Weights of a small CTC image transcriber.
Model: 1.99M parameters, 32-pixel images, arch vit, norm layernorm, activation swiglu, patch size [4, 4], layers 12, width 128.
Training: adamw at rate 0.0016, 10300 steps, batches of 256.
Rows from block 3 of a small CTC image transcriber, named by matrix and row number. Rows with one number belong to one neuron. Each number is 200 + 20 x the weight over its row's rms, rounded and kept within 0 to 999. All counts start at 0.
Before each neuron's rows are labels from the 100 images, of 14848, where the neuron reaches its largest size: "lies over" is the class under the peak. Only what is clearly more common there than usual is listed. The data: seven-segment displays showing three digits.
# gate: MLP gate (model.blocks.3.mlp.gate.weight, 256x128), inputs 0-127
# fc1: MLP up (model.blocks.3.mlp.fc1.weight, 256x128), inputs 0-127
# fc2: MLP down (model.blocks.3.mlp.fc2.weight, 128x256, transposed), outputs 0-127

lies over: surround
gate.234,209,200,191,180,203,218,169,184,197,157,189,187,201,208,232,202,205,216,208,214,207,182,213,201,241,196,191,216,203,236,212,218,190,168,187,188,212,256,181,192,221,178,182,206,223,214,227,190,227,200,199,238,212,208,169,181,197,184,179,207,192,202,208,188,209,176,190,203,188,197,220,212,185,196,165,224,213,244,160,200,228,195,201,192,205,152,206,243,173,185,216,190,168,190,189,189,225,174,155,197,215,195,230,201,206,183,238,187,220,215,197,192,188,186,220,157,193,187,214,239,170,206,213,193,206,205,200,179
fc1.234,223,203,182,168,175,184,208,204,213,219,208,245,201,211,215,173,215,228,198,172,219,201,199,172,238,170,201,177,177,196,198,190,209,221,192,195,173,189,195,191,199,209,164,213,193,230,204,175,179,199,225,216,214,197,199,192,184,183,165,117,191,243,223,204,211,176,177,194,205,200,222,244,202,194,175,176,223,202,206,212,211,202,230,222,232,169,201,193,226,195,238,196,185,198,179,208,194,211,196,223,196,177,196,180,204,206,209,185,221,212,198,217,225,206,182,174,216,190,234,215,217,198,187,199,169,205,193,228
fc2.234,198,183,186,209,220,237,223,210,200,203,205,202,196,200,185,200,204,190,196,241,217,200,176,214,172,236,219,176,204,191,201,191,163,174,203,220,171,209,206,185,184,208,240,201,189,213,200,188,205,188,233,186,230,179,220,211,226,221,203,198,238,192,170,231,191,205,202,186,183,196,214,161,193,207,205,228,208,225,163,233,215,205,228,208,187,200,223,190,223,153,179,195,195,194,221,177,231,191,178,147,212,223,203,214,161,214,214,227,177,191,172,204,207,205,208,221,160,198,175,189,210,198,224,189,223,208,183,160

lies over: surround
gate.119,183,245,219,194,202,211,223,213,223,172,232,187,174,208,204,195,177,194,234,194,202,158,227,190,186,183,209,229,207,221,193,198,222,193,201,223,204,223,195,209,206,177,202,213,207,222,204,190,188,161,192,187,205,167,183,189,214,166,201,204,180,177,197,197,200,203,209,203,196,204,164,210,196,211,194,146,213,217,180,209,215,213,213,180,175,213,156,203,189,205,182,235,214,154,208,187,206,214,193,205,231,232,203,190,174,154,215,210,212,242,200,165,161,191,211,206,201,189,186,222,194,167,216,175,191,166,165,198
fc1.119,196,146,194,214,196,192,153,187,185,194,210,192,171,224,229,210,181,230,187,193,182,217,190,202,217,214,179,200,179,191,222,208,176,159,181,243,219,201,202,193,214,197,197,187,207,171,227,217,182,203,198,224,210,184,203,206,199,224,239,201,183,209,206,161,203,188,193,193,219,190,186,194,198,209,186,198,194,249,212,199,183,190,220,177,221,181,201,230,187,221,221,219,213,180,206,205,256,194,175,185,231,215,245,224,200,201,216,218,179,180,196,192,171,164,247,201,185,201,216,231,210,214,227,188,185,215,203,186
fc2.119,212,183,234,196,222,195,184,156,213,209,168,193,206,202,225,194,189,209,237,197,205,211,160,189,208,188,201,211,193,203,226,205,181,199,197,162,214,181,178,204,191,183,213,216,191,183,211,208,206,219,205,201,189,183,206,188,174,200,183,174,189,178,202,197,230,194,214,207,227,217,220,201,203,201,200,158,183,249,200,236,211,211,222,196,185,249,156,246,180,240,185,184,224,220,213,203,205,202,189,237,172,197,195,174,202,212,173,208,189,201,200,200,212,191,189,164,194,264,227,194,224,179,215,197,193,198,239,204

lies over: screen
gate.25,221,204,197,250,176,247,193,199,207,195,220,186,185,217,171,185,216,210,197,178,194,183,200,205,201,184,201,180,163,235,174,234,220,208,249,214,201,207,209,206,214,220,216,167,239,197,229,199,204,216,193,223,185,214,211,204,199,222,216,209,205,176,164,199,173,184,178,173,174,184,190,200,180,210,188,195,230,197,185,210,209,181,239,207,189,176,204,194,200,200,156,200,215,199,177,224,190,211,203,196,237,172,201,199,171,186,194,202,226,221,203,193,207,216,175,248,151,204,212,223,174,176,185,223,225,207,180,190
fc1.25,212,171,226,194,190,249,201,179,186,203,189,191,201,199,188,234,187,202,176,159,198,172,226,203,158,198,208,168,199,199,229,198,227,191,234,226,221,171,190,210,192,202,194,178,182,215,219,237,194,187,208,217,196,181,210,198,200,189,201,177,192,174,178,196,189,180,194,181,224,227,184,227,189,158,214,209,244,205,211,174,189,198,234,166,223,227,153,184,194,202,205,195,205,222,189,190,188,190,241,216,235,181,204,231,209,186,209,239,183,228,206,195,181,225,201,206,207,197,206,210,194,201,175,228,199,168,221,185
fc2.25,205,210,202,200,246,192,217,205,182,190,211,205,206,185,197,149,200,197,177,194,191,235,193,177,233,203,205,213,192,213,157,217,173,154,214,195,193,219,187,208,188,207,206,154,179,192,200,238,174,192,204,213,215,204,181,203,177,204,186,191,204,195,195,239,209,223,200,213,203,200,191,220,218,244,222,191,166,234,198,218,201,214,152,206,181,182,153,229,214,176,196,226,198,161,209,201,222,160,189,220,213,197,198,201,215,177,189,201,195,169,206,219,220,175,174,230,188,205,222,193,195,194,199,217,214,203,168,234

lies over: screen
gate.185,199,216,184,202,184,219,198,194,182,183,194,167,178,199,212,207,214,182,198,172,241,230,200,209,203,186,163,174,211,199,213,159,211,170,203,206,185,225,187,231,192,182,191,210,192,203,200,183,184,192,194,174,220,198,223,216,188,173,188,185,202,241,226,154,180,193,217,192,212,187,189,210,179,206,182,257,237,155,206,237,198,181,189,211,163,194,220,197,206,221,213,203,182,214,201,236,256,182,181,170,205,189,187,193,180,209,198,197,188,204,184,211,177,196,214,177,194,171,164,204,227,219,176,223,206,210,222,207
fc1.185,222,202,182,240,204,215,190,208,216,221,198,236,216,165,204,216,251,183,195,181,182,189,217,239,220,192,184,212,208,199,169,198,166,173,202,156,232,174,181,179,176,196,222,208,197,207,187,226,214,226,186,196,187,217,236,197,192,201,190,195,233,201,182,212,187,186,233,213,200,186,228,223,183,206,182,200,196,193,206,217,197,184,176,215,219,212,200,159,182,215,206,183,213,222,164,214,159,184,218,212,212,170,211,229,206,186,190,161,194,168,201,172,194,208,166,188,221,215,217,192,175,186,170,225,196,195,228,191
fc2.185,192,202,204,180,199,197,193,224,193,161,211,205,215,180,181,214,207,209,196,230,190,178,177,218,221,206,210,214,197,191,157,199,196,206,211,210,210,178,223,233,207,168,195,183,224,205,201,228,199,171,225,209,188,211,190,227,200,204,232,206,164,209,176,214,201,210,220,192,170,232,237,209,207,153,187,185,186,211,204,209,174,213,169,166,212,184,199,199,191,213,167,192,188,210,193,213,201,180,194,229,169,195,204,215,204,183,201,170,217,176,165,213,206,249,202,181,232,251,222,184,191,210,190,185,250,156,225,197

lies over: screen
gate.153,214,187,202,182,225,216,194,199,173,203,208,212,222,189,201,201,178,198,201,207,216,230,181,162,216,202,186,207,213,182,211,187,204,171,181,239,158,200,182,231,199,155,168,177,192,238,210,183,190,171,179,226,199,215,191,164,203,193,199,214,172,229,201,211,207,220,228,191,209,231,218,180,216,225,189,213,169,178,215,188,215,216,206,172,214,186,173,241,189,205,185,171,174,191,175,214,199,209,194,175,213,224,169,224,198,175,187,207,208,235,170,231,190,190,200,189,208,176,193,168,168,226,217,187,233,223,181,187
fc1.153,186,196,185,201,210,200,260,239,207,198,196,206,208,202,198,155,193,168,185,172,216,196,191,216,217,242,240,195,196,188,186,190,235,212,222,176,183,165,207,203,194,194,220,208,171,244,186,200,186,193,227,211,214,184,210,203,222,191,208,231,222,200,163,234,237,211,221,180,231,232,228,169,203,184,178,224,184,176,207,191,191,207,219,223,196,209,189,190,199,198,155,197,169,186,210,225,177,200,190,189,192,148,159,205,210,208,215,199,217,214,196,215,217,173,178,204,205,201,209,192,199,191,205,183,206,191,174,204
fc2.153,210,198,221,215,145,232,195,172,205,200,240,199,205,217,186,234,235,203,189,214,163,209,223,195,181,199,220,198,193,161,236,195,201,184,211,207,218,210,173,209,231,216,179,188,185,177,192,195,195,189,218,216,182,159,202,212,200,232,184,160,203,220,183,182,198,218,189,179,204,209,209,190,210,187,188,205,206,181,222,148,205,218,193,187,180,203,223,178,165,181,229,204,221,208,198,174,200,198,216,205,206,200,229,216,228,164,244,211,192,215,201,202,159,217,222,176,207,178,192,200,180,202,213,220,207,152,208,185

lies over: screen
gate.80,228,181,213,233,207,198,193,211,184,178,170,215,188,209,193,229,171,177,175,229,197,200,252,206,207,183,200,183,248,188,200,180,186,207,216,227,236,198,239,209,189,196,208,213,217,207,183,192,218,202,207,221,213,193,191,198,203,172,183,230,200,175,158,209,229,183,187,213,220,200,194,194,187,163,189,180,203,190,237,181,214,224,197,223,179,192,233,219,213,234,195,226,207,220,197,171,213,183,219,218,167,216,217,181,218,165,234,190,185,210,186,191,174,229,192,238,199,208,213,185,173,174,175,213,188,202,224,183
fc1.80,186,202,183,184,186,174,205,233,200,205,176,192,217,184,203,181,167,200,219,151,189,213,190,182,206,183,224,200,207,211,166,203,243,179,185,191,185,215,183,185,185,213,170,199,187,231,217,190,194,187,208,216,200,205,223,216,191,215,207,199,198,194,206,190,184,209,205,190,223,229,212,208,167,212,182,209,200,251,190,225,201,203,168,221,204,183,210,179,199,203,207,178,191,162,218,226,217,184,169,236,189,152,189,196,194,233,211,177,213,182,186,170,230,178,225,208,208,167,182,215,246,253,213,166,204,207,174,193
fc2.80,203,243,182,196,206,204,196,211,230,199,184,199,168,184,204,177,191,234,186,181,179,172,231,205,221,171,205,213,207,210,175,215,210,212,217,230,194,229,230,207,177,200,241,198,179,170,197,217,202,207,230,188,207,239,196,210,165,198,202,241,196,196,213,204,179,199,170,228,201,175,135,218,215,213,216,197,212,196,165,206,150,175,170,213,202,167,201,218,217,160,213,209,213,196,206,172,203,203,193,183,205,216,190,183,212,199,197,235,188,199,220,169,217,205,197,210,185,206,192,215,191,193,182,204,177,218,205,242

lies over: lit segment
gate.247,205,188,194,165,197,211,176,165,172,233,190,222,179,185,184,218,225,250,207,182,211,201,213,205,187,199,208,181,220,187,214,209,159,217,222,191,199,205,169,179,219,221,156,203,211,175,207,208,185,167,207,191,193,148,204,230,203,189,204,211,207,219,212,185,194,183,190,176,222,238,168,216,204,193,224,263,195,228,199,190,169,192,220,210,215,153,192,232,201,205,209,170,242,197,213,203,188,190,194,207,206,225,187,226,222,231,211,225,208,206,209,186,190,204,181,192,201,208,200,218,203,179,222,228,208,212,190,197
fc1.247,209,186,189,193,224,165,233,212,236,205,192,194,213,204,209,177,175,219,232,203,234,162,193,191,188,192,178,212,244,243,179,231,193,224,221,165,184,213,242,208,175,186,197,209,210,209,212,181,199,195,202,166,218,178,194,196,185,205,181,197,188,197,203,206,195,202,199,184,164,203,184,217,179,229,215,209,230,173,198,193,200,201,195,226,188,178,218,213,217,178,236,169,232,171,181,222,232,209,203,202,191,176,217,172,223,216,166,201,225,174,218,201,228,192,194,191,186,198,187,180,209,177,147,181,197,212,192,226
fc2.247,187,201,173,189,223,220,153,188,211,218,218,218,253,188,227,183,207,186,235,182,160,196,184,205,203,209,227,185,214,172,192,192,210,200,178,213,207,214,162,183,236,183,212,187,203,194,194,185,180,178,220,223,169,195,204,223,220,236,212,165,144,216,223,185,183,209,224,217,195,209,235,191,219,222,182,194,210,178,200,204,196,196,176,208,205,190,189,187,174,217,198,182,213,239,205,194,174,196,207,202,223,229,201,196,179,201,171,163,205,214,194,186,198,220,191,242,183,240,181,205,213,167,210,218,190,198,188,180

lies over: surround
gate.64,188,210,179,202,186,208,215,198,180,170,196,225,182,178,211,219,170,182,206,197,194,187,194,198,226,206,228,213,196,228,188,220,217,206,219,208,176,239,206,191,191,209,199,185,195,213,213,209,215,189,192,229,196,148,206,169,203,189,203,200,188,178,230,217,218,238,220,188,200,189,237,225,204,181,181,203,145,153,202,213,207,192,215,178,189,224,184,247,135,220,240,189,205,201,190,188,227,183,195,207,249,208,208,192,213,197,197,187,244,224,196,197,188,199,225,168,209,189,206,204,199,189,172,190,191,194,172,197
fc1.64,190,195,226,200,220,175,213,215,176,205,230,199,211,186,205,178,176,155,198,204,188,178,227,155,238,205,225,204,191,216,175,229,221,207,234,214,180,193,236,173,219,210,223,214,197,203,209,190,231,169,194,229,216,179,196,211,208,195,236,205,210,189,216,203,191,214,206,190,193,221,203,169,180,170,195,204,200,191,179,183,248,197,180,210,215,178,209,211,188,208,158,196,211,237,191,177,201,179,191,208,235,185,171,168,207,189,207,211,239,206,212,166,169,200,201,240,209,184,203,190,180,197,209,207,227,228,187,165
fc2.64,215,231,200,160,178,194,155,193,206,227,190,232,178,212,212,204,215,206,216,188,199,179,186,211,193,189,173,207,196,195,215,217,175,205,220,207,220,230,179,172,207,200,194,201,208,148,187,194,171,194,200,224,205,153,174,203,224,203,259,185,229,202,194,186,216,201,199,204,204,232,205,209,203,174,190,184,188,206,196,192,194,178,179,197,180,214,149,206,179,226,201,229,206,222,210,210,189,173,218,215,196,221,217,187,217,222,187,187,202,194,233,204,144,214,222,211,248,217,207,206,221,179,182,241,193,213,212,210

lies over: screen
gate.149,211,200,222,183,166,229,173,185,189,194,196,210,166,207,196,219,188,185,202,214,208,196,196,209,177,215,191,164,220,200,216,183,196,196,213,237,219,222,172,261,201,204,166,193,230,215,187,150,213,231,201,203,190,204,207,244,188,156,216,188,242,235,215,213,197,183,222,191,210,175,170,195,207,192,193,204,162,208,213,237,193,204,182,215,210,194,199,204,195,209,259,199,213,203,177,210,198,192,194,201,219,207,184,211,227,198,237,191,189,187,166,224,180,187,237,167,183,184,219,197,203,196,204,211,210,221,204,199
fc1.149,187,213,194,185,156,200,197,188,198,233,183,212,198,215,213,195,201,192,182,214,193,195,184,218,207,202,172,189,193,174,221,171,180,219,208,192,198,191,190,226,191,182,195,241,186,228,189,209,228,226,243,177,210,200,233,251,197,183,214,172,232,204,249,221,209,187,202,203,210,201,216,205,216,183,156,226,163,167,224,194,209,181,223,214,213,198,196,169,202,197,200,164,205,196,191,212,188,185,192,200,219,181,222,222,229,214,229,187,194,171,197,230,215,202,203,203,180,189,176,225,179,178,140,189,199,198,220,225
fc2.149,194,244,187,178,209,211,195,262,208,195,198,179,178,226,130,201,203,200,171,207,191,183,169,233,177,212,232,207,167,181,182,186,210,201,199,225,192,196,196,212,222,207,188,183,201,200,214,229,187,188,209,186,186,181,224,213,199,177,179,202,233,224,181,221,171,174,192,177,176,178,177,191,226,186,215,203,205,203,191,219,180,173,184,200,213,205,191,206,193,160,235,216,210,209,219,195,201,157,211,203,215,209,238,197,180,184,239,208,212,171,185,180,186,212,206,176,224,195,193,216,208,220,211,219,207,193,233,194

lies over: screen
gate.79,216,158,184,182,206,224,175,207,189,156,205,165,154,238,216,235,199,216,203,217,210,218,212,196,197,197,183,207,181,166,227,188,201,181,191,241,202,204,185,216,223,184,216,195,171,182,185,186,185,214,193,214,171,182,207,174,181,180,207,191,201,191,181,187,207,197,175,193,208,200,197,200,219,247,188,192,176,171,220,211,231,182,202,194,194,201,190,265,183,209,187,192,169,198,175,214,157,201,200,220,226,189,171,202,216,153,227,221,160,219,199,217,196,203,224,188,217,194,209,178,191,215,196,190,188,204,213,195
fc1.79,231,220,198,199,227,210,230,221,231,168,204,217,201,211,209,202,178,170,185,180,214,208,189,210,231,235,200,205,185,215,233,177,200,224,208,182,199,184,227,209,216,200,189,226,191,184,189,215,163,246,172,212,247,222,209,196,198,208,210,205,228,209,172,198,216,203,210,203,217,175,197,203,205,197,176,196,237,203,200,176,237,172,186,221,190,205,194,184,210,215,169,182,191,256,158,207,205,191,216,192,200,200,148,193,182,154,184,181,217,195,201,216,206,223,188,179,195,209,212,200,182,213,179,177,234,168,201,199
fc2.79,238,178,204,175,212,219,214,187,185,238,237,204,243,212,222,208,221,175,178,198,162,215,197,197,192,203,209,146,226,190,204,211,207,151,212,229,194,203,211,206,226,163,195,176,207,232,222,206,198,187,196,197,185,208,196,154,202,198,182,169,178,190,218,220,202,208,186,201,214,199,197,210,214,207,189,228,206,186,204,150,234,188,204,203,184,194,200,234,177,204,195,221,218,169,164,203,225,218,208,191,194,165,185,211,195,216,200,145,183,212,209,186,198,230,232,230,199,187,201,201,220,192,209,227,202,202,205,193

lies over: screen
gate.145,218,165,187,167,211,216,155,201,210,177,188,198,199,214,177,211,219,191,173,210,197,197,212,217,235,193,198,165,187,200,177,171,193,182,216,235,217,207,218,194,227,179,171,182,261,200,214,187,187,229,204,215,209,208,196,178,204,206,185,217,246,205,174,216,224,179,221,204,178,184,200,190,202,177,183,170,192,203,196,213,200,158,196,214,219,189,212,231,183,169,202,203,225,215,169,184,187,188,205,191,223,190,187,199,195,172,173,185,190,214,167,201,218,185,260,186,226,209,220,183,192,214,204,207,232,204,233,210
fc1.145,204,213,188,233,209,209,204,191,179,186,196,192,165,203,226,191,178,184,198,196,192,181,214,213,207,219,192,210,228,211,213,197,198,186,233,208,252,253,200,202,216,161,214,192,253,202,215,159,173,204,204,181,228,163,203,184,239,168,199,203,224,232,203,165,193,185,199,206,208,181,163,200,170,204,187,188,200,188,188,220,166,200,174,179,198,195,231,199,221,175,202,212,220,208,223,195,221,205,183,175,214,252,215,217,182,194,207,185,198,218,174,212,188,174,217,177,192,178,179,211,206,223,212,230,209,211,184,187
fc2.145,200,214,236,188,173,210,233,207,195,220,190,191,217,182,215,211,172,202,220,184,223,207,226,197,189,213,202,212,193,201,164,215,219,239,163,179,155,173,215,214,169,239,201,232,159,214,180,225,219,203,195,193,177,196,182,227,205,220,193,221,176,165,206,190,203,237,159,217,173,210,202,180,201,193,190,219,204,201,179,190,213,236,209,223,199,211,192,175,214,230,197,168,176,210,204,196,191,223,198,238,200,182,213,177,230,206,204,217,197,180,189,190,197,235,175,235,169,187,221,200,174,201,182,190,176,181,192,185

lies over: surround
gate.229,211,242,192,188,171,214,193,185,156,179,194,193,191,181,209,220,201,174,227,205,199,200,218,190,201,200,202,197,193,245,175,206,193,179,188,220,193,240,210,242,198,196,183,220,188,179,186,212,214,232,212,196,195,180,197,168,191,207,166,164,216,224,220,217,202,197,211,206,216,157,189,239,189,197,162,200,199,194,215,191,211,203,190,226,170,244,180,222,191,219,225,224,226,196,184,158,207,199,187,217,207,219,227,215,228,210,197,183,201,191,179,195,205,245,183,154,204,201,200,217,220,225,172,179,207,221,206,230
fc1.229,207,190,166,169,219,169,200,193,185,192,202,209,181,199,242,180,215,169,220,216,189,214,196,167,229,203,211,199,162,202,189,203,177,185,171,253,157,215,149,191,218,186,194,204,211,177,174,210,193,233,181,217,204,204,189,196,215,222,181,179,198,221,194,174,221,231,218,194,183,234,206,189,188,234,188,222,210,219,181,216,228,212,168,207,199,200,202,242,215,224,179,214,206,212,199,197,190,212,180,208,213,193,198,216,169,169,177,200,218,183,197,199,181,204,187,190,215,209,187,218,177,245,205,199,244,194,226,183
fc2.229,229,200,213,179,207,185,186,209,212,192,201,180,197,207,225,186,184,207,192,193,227,197,202,187,197,200,232,185,193,239,189,245,192,218,234,202,187,204,217,166,186,170,179,202,215,215,191,202,171,211,167,226,204,171,174,181,238,186,213,195,175,163,172,229,232,171,215,246,210,197,190,212,188,225,187,194,184,210,196,184,196,194,211,184,205,223,177,215,183,209,199,223,243,230,227,185,220,210,220,176,190,196,165,210,203,223,174,196,195,203,225,198,221,197,186,220,177,171,247,216,193,188,184,193,216,204,148,223

lies over: surround
gate.254,221,193,225,190,208,221,180,175,198,190,184,223,238,185,228,196,221,153,212,228,175,209,205,177,237,209,222,166,192,175,199,171,184,201,222,236,217,206,179,198,210,156,167,195,221,189,199,197,218,210,189,224,192,218,188,188,198,222,198,213,220,195,154,210,213,203,237,203,228,184,232,176,205,210,162,189,197,206,218,199,239,209,179,201,179,210,205,201,175,197,161,212,206,225,186,183,195,189,206,189,238,196,196,205,208,153,189,201,206,229,203,229,201,208,208,214,198,181,204,199,210,220,235,216,234,202,208,160
fc1.254,199,200,195,205,190,205,221,205,211,200,172,196,156,209,228,201,152,222,183,173,229,175,223,190,226,159,200,219,195,173,201,181,206,198,167,198,215,225,207,180,200,192,202,243,187,265,183,190,181,200,218,196,218,183,218,233,203,181,191,188,223,216,201,191,244,221,181,211,219,215,205,171,208,181,201,172,225,207,237,182,178,212,183,212,188,188,218,209,199,184,198,185,189,215,225,195,189,202,256,207,172,199,216,196,216,221,205,193,179,215,205,199,194,189,190,185,211,223,239,235,228,198,188,188,209,177,229,216
fc2.254,183,166,175,228,214,235,179,168,202,223,206,179,212,208,192,186,194,191,195,217,190,209,173,199,184,179,218,221,170,186,233,161,157,169,207,185,171,196,209,218,168,219,212,196,217,223,175,197,169,217,193,201,231,205,226,216,227,234,203,186,226,185,166,223,231,231,214,184,203,224,236,188,207,215,219,220,201,178,238,203,212,195,215,182,154,180,235,201,183,173,177,207,207,181,210,186,193,183,178,178,184,227,192,211,170,196,223,203,205,177,214,231,185,217,207,220,179,198,202,208,208,214,199,192,199,190,215,181

lies over: surround
gate.187,201,233,224,200,222,206,200,193,193,191,199,196,212,176,244,206,231,183,215,209,217,175,220,196,241,197,208,186,181,210,191,207,237,192,196,193,175,207,179,192,212,218,212,220,239,182,201,209,173,209,201,209,199,200,203,209,205,196,179,215,232,219,179,201,224,190,227,208,215,187,220,196,208,187,169,224,218,184,169,193,232,212,204,195,250,251,173,233,200,203,228,198,194,202,216,201,198,207,219,201,238,151,173,222,199,170,151,185,221,195,161,183,197,193,168,184,171,224,213,206,177,190,194,214,206,162,213,189
fc1.187,159,186,183,189,235,176,221,257,212,182,210,169,193,185,182,197,229,219,190,182,201,220,199,200,176,214,198,229,222,177,205,205,180,178,216,168,211,197,211,181,192,162,211,205,195,257,224,191,195,197,204,178,210,189,202,182,201,154,204,222,227,181,207,200,189,217,174,186,192,188,197,215,215,212,184,138,203,215,200,177,176,209,227,186,199,162,235,201,212,179,192,201,208,151,212,182,193,226,183,202,185,191,218,236,210,186,233,213,211,203,210,214,218,188,224,209,218,211,204,190,223,207,203,210,207,214,196,166
fc2.187,200,187,224,187,225,207,212,210,216,227,203,223,202,212,202,214,190,183,219,235,235,202,230,200,198,196,199,198,186,189,219,155,217,183,165,207,221,218,169,205,210,232,210,203,180,207,203,181,169,178,215,196,191,189,184,215,209,222,176,176,201,236,200,168,196,224,209,162,171,224,187,210,185,218,216,185,239,183,208,182,238,238,161,185,195,200,205,192,188,165,218,171,166,166,195,222,190,210,230,199,176,212,213,177,178,180,213,194,206,224,228,197,208,213,221,178,200,193,178,220,203,222,224,205,195,158,204,241

lies over: surround
gate.81,199,200,224,177,217,198,224,203,181,169,187,220,256,190,213,240,219,182,213,171,221,234,174,209,219,194,199,181,187,179,208,192,222,161,185,195,210,193,196,202,193,195,199,195,176,200,200,221,199,199,192,231,181,218,221,180,151,175,189,211,175,184,178,201,188,201,197,219,227,219,249,188,196,206,233,202,194,176,198,197,232,187,218,220,218,230,225,217,194,218,192,146,181,234,182,183,183,218,210,236,203,191,161,195,170,191,193,172,174,203,190,194,190,207,223,208,203,209,214,180,194,231,206,204,199,168,215,225
fc1.81,242,175,218,201,211,199,230,179,187,156,198,199,240,220,208,239,182,186,193,201,174,198,159,191,218,184,177,194,231,216,176,209,192,232,185,183,185,201,222,223,192,214,167,207,198,184,212,212,244,230,164,200,204,231,201,241,185,233,210,209,196,196,183,220,174,204,169,196,211,172,199,197,178,187,221,212,231,180,189,189,235,199,201,194,208,197,191,209,202,198,227,185,179,192,177,203,204,191,211,194,205,223,151,208,218,227,175,191,205,195,213,208,233,226,232,237,185,209,202,171,169,210,200,179,199,199,221,207
fc2.81,191,218,195,187,204,191,223,219,167,224,205,195,173,186,177,190,186,187,228,224,205,209,214,190,201,210,209,196,199,186,183,201,196,207,217,233,154,189,208,222,221,195,195,202,203,174,197,231,196,225,193,166,212,164,179,183,211,181,222,231,207,234,209,241,202,208,213,175,188,217,180,200,220,196,212,216,200,228,195,226,172,226,225,198,182,185,161,189,194,225,175,217,214,219,218,180,237,194,194,200,244,192,232,236,207,182,241,243,171,192,204,216,193,172,190,199,195,166,208,215,198,204,228,191,219,230,166,177

lies over: surround
gate.36,193,223,208,195,191,202,201,195,168,197,184,185,197,168,225,229,206,175,250,218,200,195,237,182,228,198,226,199,221,216,190,193,228,193,203,213,176,225,176,190,221,213,206,187,198,196,195,203,211,155,189,210,189,177,186,165,203,178,194,175,193,192,212,208,189,202,177,184,205,225,220,197,208,212,208,242,177,175,177,177,218,210,195,184,189,220,201,233,185,215,230,201,213,233,199,197,186,197,229,217,239,202,176,191,207,177,208,236,208,205,187,166,182,246,211,201,197,174,205,207,155,234,241,207,194,187,151,183
fc1.36,196,188,177,198,188,159,181,176,188,234,213,195,186,182,232,189,206,248,188,202,201,206,168,216,185,197,165,184,186,159,220,208,180,207,170,181,219,193,170,196,180,198,226,217,196,184,226,197,190,179,204,170,195,196,206,226,176,211,221,198,187,185,220,179,207,179,222,214,195,219,201,232,168,203,217,212,204,211,202,186,183,207,219,205,205,169,213,198,215,211,187,175,182,209,223,223,176,234,190,196,151,196,216,236,192,252,174,209,198,192,220,220,233,175,199,215,208,225,180,181,211,179,175,207,169,204,238,223
fc2.36,196,179,202,219,198,211,243,179,197,189,188,192,200,184,175,198,209,209,208,209,198,199,220,186,208,228,184,220,196,200,201,194,208,194,171,164,200,178,217,206,214,239,224,199,187,218,213,212,211,206,203,210,196,242,193,222,155,242,165,184,215,206,232,215,210,216,172,194,180,176,205,175,194,227,232,205,202,211,160,224,256,237,204,208,207,223,220,204,217,191,191,158,195,200,194,201,214,209,170,183,204,212,194,178,185,189,194,201,173,190,183,180,205,223,219,199,148,212,169,183,223,190,227,181,173,179,209,155